{"model": "image classifier", "dataset": "rendered roads seen from a driver's seat, with toy cars, trees and houses", "train_examples": 72500, "image_size": 24, "crop_scale_min": 0.8, "horizontal_flip": false, "translate": 0.06, "targets": ["line"], "num_classes": 4, "arch": "vit", "norm": "rmsnorm", "norm_position": "pre", "hidden_act": "gelu", "mlp_ratio": 4, "head_dim": 32, "fused_qkv": true, "bias": "none", "qk_norm": false, "layer_scale_init": 0.01, "parallel_block": false, "inner_norm": false, "moe": "expert_choice", "num_experts": 32, "moe_every": 2, "expert_mlp_ratio": 0.25, "experts_per_token": 2, "shared_expert": false, "patch_size": [4, 4], "conv_stem": false, "layers": 8, "width": 192, "positions": "learned", "pooling": "mean", "label_smoothing": 0.1, "loss": "cross_entropy", "residual_init": "none", "optimizer": "adamw", "learning_rate": 0.0015, "beta1": 0.9, "beta2": 0.99, "eps": 1e-10, "adaptive_grad_clip": 0.02, "max_steps": 18900, "batch_size": 256, "epochs": 66.7, "lr_schedule": "cosine", "final_lr_fraction": 0, "warmup_steps": 370, "weight_decay": 0.04}
Rows from block 5 of a small image classifier, named by matrix and row number. Rows with one number within an expert belong to one neuron, the router's apart. Each number is 128 + 24 x the weight over its row's rms, rounded and kept within 0 to 255. All counts start at 0.
After each expert's rows are labels from the 100 images, of 14848, where the router gives the expert most weight on average: "responds to" is what is common among them. Only what is clearly more common there than usual is listed. The data: rendered roads seen from a driver's seat, with toy cars, trees and houses. In brackets: how many of the 100.
# router: router (model.blocks.5.mlp.router.weight, 32x192), inputs 0-191
# up: expert up (model.blocks.5.mlp.up, 32x48x192), inputs 0-191
# down: expert down (model.blocks.5.mlp.down, 32x192x48, transposed), outputs 0-191

# expert 29
router.29 [126 168 135 144 137 134 161 111 143 152 139 110 135 128 155 156 139 124  98  92 103 148 163 117 168 153 127 162 149 132 108 116 100 127 108 151 105 138 180 160  93 164 129  98 135 163 112 127 156 156 160 131 129 124 146 126 149 147 145 127 122 114  95 119 104 174  81 154 107 121 118 102 129 129 108 133  93 107 148 122 152 180 145 146 155 121 121 101 132 140 108 135  97 110 102 144 154 130 118  93 169 133 120 107 141  77 118 151 121  97 131 156 163 137 156  86 161 133 166 137  90 123 135 152  83 123 146 100 113 162 137 104 123 183 130 143  96 122  95 124 150 132 104 116 191 165 120 123  97 128 122 109 172 105  86  91 119 139 136 157 140 136 107 116 128 137 155 149 132 131  80 161 170 164 119 111 124 149 174 138 117 138 121 171 160 108 127 158 142 126 158 151]
up.0 [129 121 142 144 109 113 125 152 119 130 120 135 120  97 157  91 150 103 110  95  94 159 114 106 154 127 129 100 109 149 125 149 112 126 179 135 126  98 157 146 104 145 131  87 124 158 103  86 131 136 141 118 109 100 114 159 190 122 169 130  97 125 132 130 136 147  88 175 104 133 132  77 153 105 123 120 126 120 102 120 147 176 185 110 137 140 153 100 144 112 127 135 117 146 142 136 129 154 138  74 105 146 113  91 137 125 144 140 106 126 103 138 155 127 177  81 132  97 177 133 139 114 157 172 127 126 137  99 142 142 110 112 115 149  97 152 108  80 107 123 126 153  84 120 164 119 147  81  96 154 138  95 126 134 107 106 120 161 127 135 116 153 109 133 102 112 152 132 166 159 107 130 184 144 125 119  74 141 159 139 157 125  95 135 122 126 124 167 114 117 167 166]
down.0 [137 132  92 157 115 161 115 135  90 118 161 119 157 122 159 123 121 102  82 104  88 150 126  77 131 170  91 117 165 143 120 141 102 112 140 133 126 188  91 156 142 156 109 108 126 130 123 120 166 140 110 171 140 114 152  97 161 149 156 155 129 146 117 171 168 140 128 132 116 106 116 116 134 110  95 112 111 116 130 109 124 112 122 108  93  90 125 110 121 125  87 142  98 150 149 160 140 124 147 122 116 171 141 124 116  84 136 132 134 149 147  96 152 155 130 105 104 137 126 169 124 118 160 130 149  78 182  86 143 173 133  70 153 132 125 116 122 136 133 101 137 141 112 162 160 133 119 134 134 117 108 111 108 161 121 156 110 135 102 118  85 185 129  98 105 110 138 136 170 156  79  97 144 110 129 146 105 127 139  83  96 113 116 138 126 154 173 149 116 116 138 126]
responds to: double yellow line (100); sandy verge (71)

# expert 15
router.15 [127 114 121 152 148 153 147 109 154 104 114 119  94 157 172 133 111 126 101 148 113 117 147 140 186 158  75 138 176  95 153  94  99 179 110 132 108 112  95 133 130 138 106 114 111 115 145 116 123 175 131 123 167 141 145 148 117 132 139 140 164 136  99 167 127  70 124  89 157 133 103 137 143 137 162 123  97 132 141 101 100 141 128 153 132 107 130 143 101 105 152 146 111  75 153 107 135 124 115 116 135 116 118  93 120  87 143 132 103 139 170 110 162 127 118 147  77 146 138 131 125 135  77 133 132 137 122 113 120 113 183 140 114 131  82 104 146  98 112 189 114 106 136 111 110 165 104 134 158 114  87 125 157 173 114 146  64 139 120  90 126 107 160 124 116 133 137 146 135 110 125 142 137 147 133 100 136 138 123 108 152 129 123 140  87 151 113 191 148 141 118 114]
up.1 [127 113 135 127 103 129 106 158 128 116 150 128 150 123 166 158 148 116 152 113 146 149 116 115 152 169 103 110 130 180 158  89 117 106 185 122 118 140 137 123 141  90 116 135 176 156 112 121 141 140 160 136 153 130 155 132 162 116 134  95 128 138 139 123 119 112 111 131 112  63 124 143 127 132 142  97 119  70 128 151 147 135 155 109  89 116 154 176 144 138 113 107 164 141 115 121 171 163 141 101 120 141 126 146 132 105  97  95  92 129 169 134 119 160 127 121  69  97 133 123 169 146 158 158 127 143 157 108 178 147 141 100 150 119 114 121 131  89 202 117 127 130 106 122 127  93 105 152  92 115 125 123 102 168 120 175 113  91 101  83 162 112 131 122 154 118 178 131 144 161 128 113 106  95 107 145  92 118 111 139 111 147 135 116 117 137 139 139 113 151 123 165]
down.1 [162 113 143 151 117 141 111 136  90 133 105 122 112 109 122 114 120  78 141 157 114 157 126 137  97 175 110 114 167 115 188 123 124  74 120 119 181 110 127 103 165 112  82 142  95 100  64  97 117 130  83 128 127 133 134 104  92 128 135 108 133 112 119 123  97 164 149 151 114  92 102 122 106 144 110 178 107 121 141 134 104 128 162 111 145 136 151 111 102 112 122 118 157 140 162 154 112 115 181 169 126 165 128  92 148 159 111  98 127 155 127 116  99 107 125 128 137 106 109 113 101  99 116 107 147 123 131 137 121  95 115 126 132  74 126 140 138 145 118 143 114 169 116 100 145 143 155 161 129 131 116 135 162 145 114 105 158 109 139 135 146 144 136 163 196 132 133 125 132 152 138 123 107 132 149 135 105 135 130  81 133 109  64 136  68  99 166 128 123 137 139 116]
responds to: dashed white line (100); dusk (97)

# expert 12
router.12 [148 128 124 117 122 123 158 154 133 126  87 157 124 130 146 137 119 106 128 133 147 116  94 115  85 147 111 136 121 117 104 150 121 128 160 163 131 116 103 135 164 165  99 160 119 167 100 113 142 110 104 104  96 128 156 127 125 122  94 158 146 121 118 165 127 104 117  89 141 116 132 154  87 149  97 138 106 131 132 112  57  85 112 141 116 112 138 117  89 143 174 128 140 161 103 175 146 103 153 178  93 123 113 129 118  85 157 156 150 155 180  99  77  91 122 162 166 158 115 113 102  95 145  89 130 100 137 126 148 141 124  97 131 124 152 142 110 139 161 142 152 112 125 113 118 123 105 138 140 104 134 115 119 120 145 109 126 159 135  84 153 134 180 110 131 141 115 131  79 113 177 134 136 145 122 111 156 122 165 113 104 131 142 196 137 144  99 139  95 158 111 107]
up.0 [149 139 167 130 114 117 129 116 126 113 128 136 134 144 171 139 153  92 103 144 111 171  88  96 113 182 139 137 127 121 103 139 125 113 200 100 154 143 126 177 141 169 146 127 126 162 118 134 156 108 137 171 126 126 110 134 156 139 156 136 143 125 138 142 129 155  50  89  73  97 138 111 100 145 107 113 116 109 156 129 131 157 146 123 130 117 134 124 118 127 113 163 137 153 143 138 135 135 122 101 119 130 128 135  96  91 136 161 121 139 186 138 104 131 224 124 142 145 133 162 121 113 195 108 165  94 116 124 159 152 116  98 126 126 106 157 129 122 157 110 152 130 126 140 116 122 105 118 172 109  98 134 120 126 148 115 113 111 141  75 155 170 122 113 105 142 165 162 138  93 140 114 145 112 145 130 139 154 130 126 162 114 138 151 147 114 113 156 122 159 123 144]
down.0 [140 141  87  99 140 144 152 162 112 148 109 156 141 134 117 135 126 110 130 152 121 108 161 128 149 129 122 126 122 124  92 140  59 140 129 141 156 103 137 104  90 137 134 110 102  92 183 139 117 122 126  93 149  93 155 145 145 165 137  87 112 129 143  60 104 122 116  99 166 134  85 126 136 150 125 123 127 165 134 145 135 153 115 178 145 145 123 108 120 123  85  63 136 130 140 129 104 132 118 143  91 111 144 153 136 101  91 166 121 126 149 150 141 101 116 136  93 145 128 106  87 132  95 157  98 147 148 123 123  94 116 154 129  90 103 143 120 145 126 144 138 157  56  87 171 177 104 131 122 116 139 145 116 107 138 116 124 156 180 109 110 131 139  89 161 159  80 135  96 105 120 131 118 121 143 109 147 109 161  98 128 140 115 137 131 141 173 124 131 155 140 138]
responds to: line: no line (99); bends right (62)

# expert 2
router.2 [150 129  83 131 139 122 119 146 115 130 125  74 135 145 140 126  73 100 148  98 144 128 116 148 134 104 152 144 150 109 115 133 144 137 135 153 166  95 165 103 118 135 100 126 101 167 120 143 131 143 121  76 133 132 114 140 102 101 138  94 107 120 171 135 105 121 150 106 134 126 115 148 152 154 153  95 178 146  81 168 133  87 109 128 145 126 139 154 105 102 159 122 127  87 121 116 121 134 121 160 128  96 143  81 155 138  98 153 100 115 130 155 107 100 136  86  66  80 122 136 137 115 141  86 119 148 135 124 111 101 179 108 143 148 143 123 164  93 110 120 139 143 158 136 116 108 157 130 149  86 138 135 123 124  93  97 121 122 157 119 117 144 139 133 161 106  82 132  98  98 138 149  89 150 138 123 158 114 191  98  83 135 102 132 128 136 131 144 118 113 188 143]
up.8 [179 111 127 102 139 162 143 147  89  89 173 150 157 120 134 117 134 146 122 112 117 140 100 103 127 113 153 121 105 142 128 125 121  86 117 122 125 107 112 159 126 154  65 120 151 131 105 105 136  84 158 137  93 123 120 142 154 122  76 168 144 124 123 194 132 114 123 158 108  92 145  97 114  92 112 164  79 141  94 127 146 122 126 151 121 138 137 125 176 144 138 172 142 179 163 158 127 152 125 127 116 135 142 129 158  98 174 121 165 149 165 128 144 103 128 109  80 127 161 161 123 163 142 103 140 138 123  67 111 152 134 119 143 103 122  98 170 144 128 166 101 119 153 142 160 137 115 134 156 139 126 147 159 175 144 136 103 133 117 122 110 177 119 156 126 145 155  99 151 167 123 139 148 137 127 123 116 145 131 126 144 104 112 160  86 151 126 140 114 149 125 149]
down.8 [101 137 115 177  75 107 146 146 177  92 140 103 119 134 144 110 147 134  86 129  91  99 158 151 122 113 152 130 103 117 119 142 156 143 134 165 103 125 134 145 122 103 150 118 169 168 143 151 160 135 136 127 165 134 103 118 156  94 157 117 148 110 149 142 153  80  96 122 142 144 127 146 129 131 135 111 121 128 143  89 132  94 155 154 105 116 131 142 154 131 132 104 120 146 123 116 157 155  99 113 105  69  97 182  71 147 113 144 127 116  85 162 138 122 128 114 143 103 108 120 149 135 163 143 152 137  99 168 110 110 104 135  98 160  84 122 126  86 113 110 132 104 135 103  83 100 117 126 125 139 125 105 121  90  93 153 140 140 112 124 179  79 139 122  92 134 166 112 139  95 107 148 155 113 132 122 118 144  94 139 165 147 151 142 155 151 112  94 122 105  76 125]
responds to: dusk (100); line: no line (100)

# expert 16
router.16 [125 126 111 100 144  93 137 108 108 103 143 144 107 122 154 102 170 143  94 138 140  98 130  76  93  99 124  85 108  62 119 152 127 153  98 136 165 119 112 120 104  91  78 140 141 128 160 158 137  87  98 134 114  96 122 188 115 149 120 119 100 121 115 107 159 131 116 113 118 167 153 151 156 129 138 158  90 154 139  88 134  77  98 140 119 176 130 121 131 170  80 141  85 157 159 119  90 130 149 157 155 130 111 100 146 133 122  94 159 132 107 133 114 141 123 115 161 129 122 131  58 126  87 120 137 123 144 130 139 142 125 111 102 117 136 151 118 137 105 163 142 104 134 132 124 103 151 114 112 133 119 137 102 158 148 104  99 145 126 132 125 105 110  78 155 100 109 118 116 132 164 117 110 107 143  92 147 147  84 152 126 131 129 146 105  80 135 102 144 126 114  91]
up.1 [142 130 158 147 100  80 134 145 155 132  91 142 108 154 142 133 109 128  96 121 119 165 109 128 106 137 113 166 154 124 140 129 128 150 152 141 159 102 183  96  87 158  92 108 143 188 108 123 103 122 132  89  98 106 150 155 149  84 140 125 101 113 146 148 117 117 143 163 142 106 109 119 163 143 123 113 112  87  27 153 159 134 109 113 157 111 124 104 124 112 141 118  96  76 171 120 117 142 113 107 137 111 135 111 131 137 122 161  94 121 140 134 128  89 170 124 153 133 170 148 134 109 114 105 137 130 103 155 107 101 134 143 102 173 109 138 154 104  97 157 158 145 125 149 112 121 135 136 121 110 118  86 131 113 126 121 101 124 180  94 118 157 107 144 141 120 105 144  98 121 133 166 102 121 160 167 140 134 142 131 116 104 105  88 153 141 122 138 145  92 154 108]
down.1 [141 138 116 143 120 113 157 129 136 130 133  99 123 134 126 128 141 127 121 114 152 139 107 183  79 105  96 148 140  86 142 128 163 172 107 134 125  94 136 118 112  97 142 144  91 145 148 133 124 190 118  93  97 123 140 120 124 124 153 107 116 132 147 112 126 135 124 112 131 151 141 171 175 138 167 118 110 106 102 135 123 150 159 144 108 110 114 151 131 152 154 129 137 100  87 114 148 149 122 144  94  83  90  84 119 126 110 139 140 120 165 154  90 130 151 120 123 114 111 131 167 121 118 145 141 130 125 144 133  91 133 141 102 156  97  84 120  69 128 135  67 140  89 121 118 109  83 162 141  98 104 131  99 120 128  91  91 163 123 132 126 127 157  59 172 116 114 164 119 130 143 164 112 127 117  82  78  78  76 115 145 115 127 155 109 130 111 131 146 136 132 112]
responds to: dashed white line (96); vehicles: zero (34)

# expert 22
router.22 [161 154 102 157 119 170 143 138  69  88 143 146 150 170 179 159 133 165 108  99 146 119 115  91 125 144 138  89 126 158 126  88 114 119 134 148 153  99 156 161 146 163 136 138 118 127 138 131 143 182  66 150 130 145 159  96 113 167 142 182 143  86 132 150 154  78 148 128  86 142 123 145 148 126 137 111 132 128 165 124 116  89 119 117  84  93 146 125 103 142 126 182  88 142 109 132 151 134 147 147 131 146 162 117 151 108 129 150 130 116 178 130 120  97 126 143 117 120 179 154  97 132 106 162 129 124 144  83 108 140 128 100 138 155 116 159 104 106  82 105 105 126 119 137 168 117 103 158 115 115 119 144 118 119 135 150 117 124 128  98 118 160 135 144 154 122 154 140 118 160 142 141 130 101 100 120 112  97 148 146 130 164 127 156 127 155 124 132 108  99 151 135]
up.8 [109 109 116  98 100 130 130 125 117 145 149 128 109 141 149 126 130 150 138 110 160 122 117 127 139  60 174  94 102 136 118 175 132 151  95 144 147  85 126 136 144 132 134 130 142 114 113 154 167 114 117 132 124 143 109 156 119 110 127 107  88 115 121 110 159 129 135 113 126 141 179 141 133 154 157 159 110 127 111  90 149 150 133 121 111 195 100  97 176 125  71 152 126 125 130 117  52 112 139 155 139 127 155 151 131 174 107 127 144 110  57 130 124 132 141 139 125 106 148 137 148 129  99 157 133 115 105 124 152 169 103 115 116 111 108 152 114 122 104 135 141  96 147 170 113 113 151 106 101 148 158 125 111 165 142 141 131 182 104 179 113 111 119 134 143 100 139 113 117 153 139 147 173 143 115 174 108 150 113 171 120 147 195 104 137 108 129 114 139 110 119 146]
down.8 [136 119 127  99 109  97 157 103 132  71 129 136  72 148 112 122  85 122 112 154 185 117 125 149 121  96 138 155  95 113 124 173 127 170 100 135 101  85 161 111 125 126 117 135  88 113 130 150 125 128 134 117 165 146 117 132 112 137 158 104 110 104  85  78 123 134 128  92 143 140 137 179  95 188 121 118 100 162  94 106 145 108 133 148 113 165 118 125 139 135 115 100 111 105 139 102 117 116 113 132 114  74  86 117 118 151 106 119 147 101 125 150 155 143 115 133 136 150  86  80 149 179  98 148 119 112  99 146 135 136 124 176  91 137 151 119 104 161 134 110 137  99 124 127 104 105 153 124 120  92 161 115 134 121 121 135 159 154  93 131 100 107 155 117 149  97 104 130 109 105 147 125 127 130 131 101 107 154 116 146 155 140 110 134 151  58 128  98 127 129 148 103]
responds to: double yellow line (100)

# expert 6
router.6 [132  99 115 141 125 141  88  84 149  70 122 142 137  98 106  86 165 147 131  97 135 125  88 122 122 125 142 145 122 181 116 143 158 100 138 142 131 120 154 113 141 144 151 160 102 114 117 117 116 117 114 174 147 142  83 122 146 113 163 126 131 119 134 146 172 125  91 159  88 134 151 138 116 110 113 145 146 134  87 170 113 157 100 113 102  92 125 109 164 158 134  96 152  89 130 112 121 128 141 117 151 143 100 119  90 147  66 134 139 121  87 113 117 125 172 150 143 146  85 153 149 112 161 108 165 137  90 138 148 158 104 143 140 138  96 135 114  89 131  83 119 130 138 123  80 139 110 131 155 171 162 135 149  85 121 114 132  97 144 145 108 164 122 112 155 104 113  90 164 118 146  98 114  98 154 143 174 138 130 109 112 107 104 101 157 146 136  96 146 112 134 137]
up.1 [162 158 130 110 139  80 125 149 124 153 107 120 153 149 141 149 130  93 119 175 112 110 136 137  99 124 119  89 123 100 127 111 132 144  98 125  78 161 106 133 137  97 137 134 139 118 129 134 131 135  87 116 120  95 179 157 108 164 130 130 138 141 130 111 115 134 132 112 126 148 115 124 155 126 128 152 126 127 196 131  95 130 112 142 128 138 137 145 119  85 159 121 135 177 117 151 105 118 129 115 138 190 163  88 152  94 155  98 140 123 144 144 136 106 130 135 114 114 113 162 113 149 143 131  80  94 164  77 123  73 139 126 152  75 126 156 129 119 156 125 177 133  99 103 126  90 152 119 118 123  98 116  56 145 141  93 101 103 101 147 148 128 115  97 140 141 116 159  80 157 122 143  98  98 114 123 135 124 128 124  77 144 145 144 102 148 139 172 128 160 134  94]
down.1 [159 171 146 127 131 173 147 139 105 145 140  99 114 155 169 125  62 148 128 111 165 145 120 135 157 128 131 128 117 110 118 127 108 143 162 126 151  95 169 119  85 126 126 130 126 116 140 118  75 111 114  87 106 111 135 128 178 107 115 129 102 121 131 120 129  94 158  93 127 149 144 151 122 167 120 119 166 120 100 128 126 121 130 128 124 108 178  84 124  52  98 124 156 131 175 116  95 132 144 123 120  94 146 100 133 104 156 160 120 103 129 127  64  98 162 145 128 139 155 115  81 117  99 139 131 153 114 107 137 111 139 116 122 113 112  97  96 130 124 156 104 152 121 113 145 190  84 120 143 126 116  89 124 154 112 138 165 149 184 143 115 131  87 103 131 117  98 110 140 103 110 149 144 107 154 129 116  83  99 148 131 126 154 126 126 120 122 154 131 101 154 136]
responds to: solid white line (77)

# expert 5
router.5 [134 181  99 118 139 130 130 110 122 160  86 131 133 168 121 110 139 124 153 134 128  87 142 151 114 153 123 118 130  94 115 140 147 100  88 129 112 157 142 105 117 159 171 123 143 110 158 139 161  95 148 141  97 161  84 130  94  82  81 150 124 104 110 136 116 155 155 145 135 167 149 156 140 106 109 161 103  75 155 117 121  98 128 139 148 127 102 128 165 135 161 137 163 174 110 120 138 145 150 130 131 165 115 151 115 105 167 129 175 146 128 123 153 148  83 121 126 129 121 144 118 134 108 132 112 156 137 148 141 118 127  60 142 165 142 187 116 150 118 152 151 158 149 129 155 175 106 118 121 114 106 164 114 122 107 147 144 145 130 172 129 142  85 133 133 147  96 149 117 124 130 172 153 152 138  93 114 101  99  96 139 117 158 134 109 156 143 112 114  78  94 137]
up.3 [ 87 129 109 152 109 124 117  90 140 145 135 160 140 127 164 160 123 132 124 155 135 112 136 142 148 101 153 143 121 126 106 149 169 148 109  98 121 130 155 124 157 108 103 162 163 156 117 144 139 173 115 130  88 134 138 134 127 120 132 167 108 140 119 150 117 173 143 126 117 135 124 117  85 200 109 132 142 121 153  82 144 138 136 123 136 136 138 142 104 159 130 159 124 131 106 135 134 106  99 168 141  84  97 133 152  99 127 150  92  76 137 133  54  95 107 135 143 116  88 109  90  87 106 170 142 165 130 126  96 117 125 125 127 130 162 145 120 147 140  81 109 154 151 149 131 105 153 160  79 116 119  93 153  94 149 128 113 163 151 119 115 150 159 145  75 172  89 126  93  98 132 144 129 157  85 136 113 155 126 114 149 143 129 165 127 114 124 107 118 160 108 124]
down.3 [127 134 108 148 132 142 143 108  98 106 146 129 135 108 126 157 122 111 152 141 120 134 126 122 148 132 132  90 158 149 139 133 139 125 131 116 171 134 124 162 119 119 115 108  98 116  96 133 131 109 117  87 138 147 146 124 144 122 123 135 163 158 131 155 143  91 125 139  87 114 185 163  84 160 111 173 184 187 135 155 158 148 134 187 101 195 152  83  82 137  98  90 159 130 123 104 141  96 149 150 119 165 125 127 143 141 158 105 156 161 102 127 125 147 163 116 104 134 111 147 116 125 138 138 113 149 101  88 126 134 149  87 147 133 108 113 172 123 153 127 144 142 124 135 160 139 115 144 113 112 153 137  96 163 132 101 133 129 110 124 150 105 116 118 163 113 106  80 161  89  78  90 141 108 156 115 151 150 146 115  99 122 159  93 125 128  91  83 140 146 150 153]
responds to: dashed white line (89)